A small model that answers yes/no questions on an image's attributes, trained from scratch: encoder arch regnet.
Rows from block 3 of the image encoder of a small model that answers yes/no questions on an image's attributes, named by matrix and row number. Rows with one number belong to one channel. Each number is 50 + 15 x the weight over its row's rms, rounded and kept within 0 to 99. All counts start at 0. After the name is the row's rms in percent of the matrix's.
After each channel's rows are labels from the 100 images, of 14976, where the channel reaches its highest value: "top examples" is what is common among them. Only what is clearly more common there than usual is listed. The data: dead-leaves pictures: piles of overlapping shapes. In brackets: how many of the 100.
# convs1: grouped (12 groups) 3x3 conv (encoder.blocks.3.convs.1.weight, 96x8x3x3), inputs within the group 0-7, a 3x3 kernel for each
# convs2: expand pointwise conv (encoder.blocks.3.convs.2.weight, 96x96x1x1, transposed), outputs 0-95

convs1.75 088:66 31 50 50 22 50 50 50 50 71 50 50 50 50 50 50 50 20 50 69 50 50 50 50 25 50 50 50 50 50 50 50 50 50 50 50 82 99 50 97 50 50 74 50 50 50 50 20 50 50 50 50 50 28 50 50 84 50 50 23 16 50 50 50 50 50 50 50 50 50 25 50
convs2.75 085:50 50 22 50 50 50 72 77 17 74 87 50 50 50 50 50 37 50 50 50 50 50 50 50 50 50 28 50 73 50 50 50 50 50 50 50 73 50 50 50 50 99 18 50 50 50 50 32 50 50 50 26 50 50 50 50 50 50 22 06 50 20 50 50 50 50 50 75 50 50 66 50 06 50 50 50 25 50 50 50 87 19 50 50 50 50 34 50 50 50 50 79 50 50 50 50
top examples: textured (65); grey (37)

convs1.93 089:50 50 50 73 16 26 50 50 50 50 50 71 50 50 50 50 50 50 50 50 50 50 19 50 50 50 50 50 50 50 05 00 50 24 50 50 21 50 83 50 50 28 50 50 50 50 50 50 50 50 05 50 50 50 50 50 50 50 70 26 50 50 50 50 50 50 50 50 84 75 50 50
convs2.93 111:50 65 78 50 50 50 78 50 27 50 34 50 50 50 50 78 15 50 30 50 84 50 65 50 50 50 72 50 50 50 50 50 50 50 50 23 76 23 50 50 73 50 50 50 21 50 50 50 50 50 50 50 50 50 69 65 70 67 50 50 31 76 70 50 50 29 50 50 50 34 18 71 50 36 50 78 50 38 50 50 31 50 12 50 50 32 85 50 50 32 50 79 50 50 50 23
top examples: vivid (82)

convs1.40 089:50 29 50 29 50 50 21 50 50 50 22 25 50 62 50 73 50 17 23 50 18 50 30 50 50 69 24 50 79 50 74 50 50 50 50 50 50 71 50 50 35 50 50 50 50 50 70 11 50 50 18 50 50 50 50 50 08 50 50 50 78 50 50 50 50 50 50 50 50 50 50 76
convs2.40 089:50 50 50 50 50 50 50 50 50 63 50 50 50 50 50 50 76 50 24 50 50 26 50 50 24 50 50 50 50 50 50 13 50 50 50 50 50 18 50 50 50 80 76 50 50 78 79 14 50 50 13 50 50 50 63 50 50 78 50 71 80 30 79 50 50 50 70 26 50 50 33 17 50 95 50 50 50 50 50 50 19 50 50 50 50 50 50 50 50 50 63 50 50 10 50 50
top examples: grey (66)

convs1.48 103:50 33 50 74 50 77 50 50 50 50 50 50 75 50 78 50 50 50 50 76 28 31 50 30 74 50 50 50 50 28 50 27 17 50 50 50 28 74 76 50 25 50 72 50 50 50 50 50 50 67 50 36 69 50 50 50 50 09 50 26 50 50 22 50 28 29 50 71 50 50 74 50
convs2.48 107:82 50 50 31 31 50 50 50 50 50 50 24 50 50 50 21 50 50 50 50 50 50 50 20 50 27 50 05 23 50 50 83 50 38 50 28 75 50 24 29 69 50 50 50 28 76 68 50 50 50 50 50 50 33 50 50 26 28 50 17 74 50 50 50 32 50 34 69 50 83 50 50 81 80 50 50 50 30 50 50 31 50 50 50 50 50 50 31 50 50 50 50 50 72 50 68
top examples: shaded (77); vivid (53)

convs1.69 091:92 25 66 50 50 50 50 50 50 50 50 50 50 20 50 50 50 50 50 21 50 50 81 50 50 27 50 85 30 50 50 25 50 50 50 50 50 80 50 50 50 50 50 79 50 50 50 50 27 73 50 50 50 50 50 82 99 50 50 50 50 50 50 50 50 50 31 50 18 50 50 29
convs2.69 085:50 50 85 50 25 50 23 50 50 50 50 80 50 50 50 50 50 50 50 50 50 50 50 50 50 80 50 21 50 50 50 50 50 50 50 50 50 50 50 79 69 80 50 84 50 50 50 26 50 50 50 50 50 50 72 50 23 50 79 50 50 50 50 50 50 50 50 50 50 25 50 50 00 87 76 16 50 50 50 50 50 50 50 50 16 50 50 50 50 50 50 50 50 71 50 70
top examples: vivid (83)

convs1.52 117:50 73 50 50 50 72 50 50 50 50 50 50 50 26 50 50 50 50 50 50 50 50 75 50 50 67 50 50 78 50 50 50 50 34 50 33 50 10 50 28 50 50 50 50 50 50 50 36 68 50 50 50 71 50 71 23 00 50 78 50 22 69 50 76 50 72 50 16 67 50 79 50
convs2.52 102:33 50 70 50 50 50 50 50 50 50 50 50 50 74 50 85 50 50 29 13 50 50 24 50 20 50 50 26 23 50 50 50 32 50 50 50 50 69 50 50 50 26 50 50 29 50 99 50 50 50 50 50 16 50 50 50 08 30 50 50 50 50 50 50 50 50 50 50 50 50 50 83 50 50 50 03 50 50 50 50 50 91 50 50 50 50 28 26 50 50 50 50 73 35 50 50
top examples: grey (72)

convs1.57 092:50 50 50 50 97 50 23 50 01 73 50 77 50 50 50 50 50 50 50 31 50 50 69 50 50 50 50 50 50 88 50 50 50 84 34 50 50 50 50 25 50 50 32 50 50 92 74 50 50 50 50 50 50 37 29 50 50 50 50 50 26 19 50 50 50 50 50 50 25 50 50 50
convs2.57 121:50 50 50 23 50 70 38 50 27 73 50 29 50 50 50 33 96 81 76 50 30 50 80 13 50 23 50 34 37 30 60 50 72 50 50 50 30 30 50 50 29 50 50 50 50 50 71 30 50 50 50 31 50 50 33 50 50 50 50 70 50 27 60 24 50 50 63 66 50 50 50 50 77 35 21 50 50 29 50 50 34 50 50 24 50 76 50 50 50 35 50 50 50 50 71 77
top examples: shaded (76); vivid (57)

convs1.36 121:28 50 33 50 50 28 75 77 31 67 50 50 50 50 50 50 50 66 32 50 71 78 50 50 50 12 50 50 50 74 50 50 50 50 50 50 11 71 50 50 25 66 50 50 50 34 50 70 90 50 12 50 38 82 68 50 50 50 33 50 50 60 50 50 65 50 50 50 50 27 50 50
convs2.36 093:50 50 50 64 79 50 50 73 50 50 50 50 50 92 50 15 50 50 00 50 50 50 34 50 50 50 32 20 50 50 50 50 50 50 50 50 19 50 50 50 50 50 50 50 50 50 33 50 50 50 50 50 50 50 50 50 50 50 50 50 50 76 01 50 38 50 50 50 50 50 99 50 50 50 83 50 50 50 50 50 50 50 50 50 50 50 50 50 50 50 15 50 50 50 50 34
top examples: grey (54); vivid (38)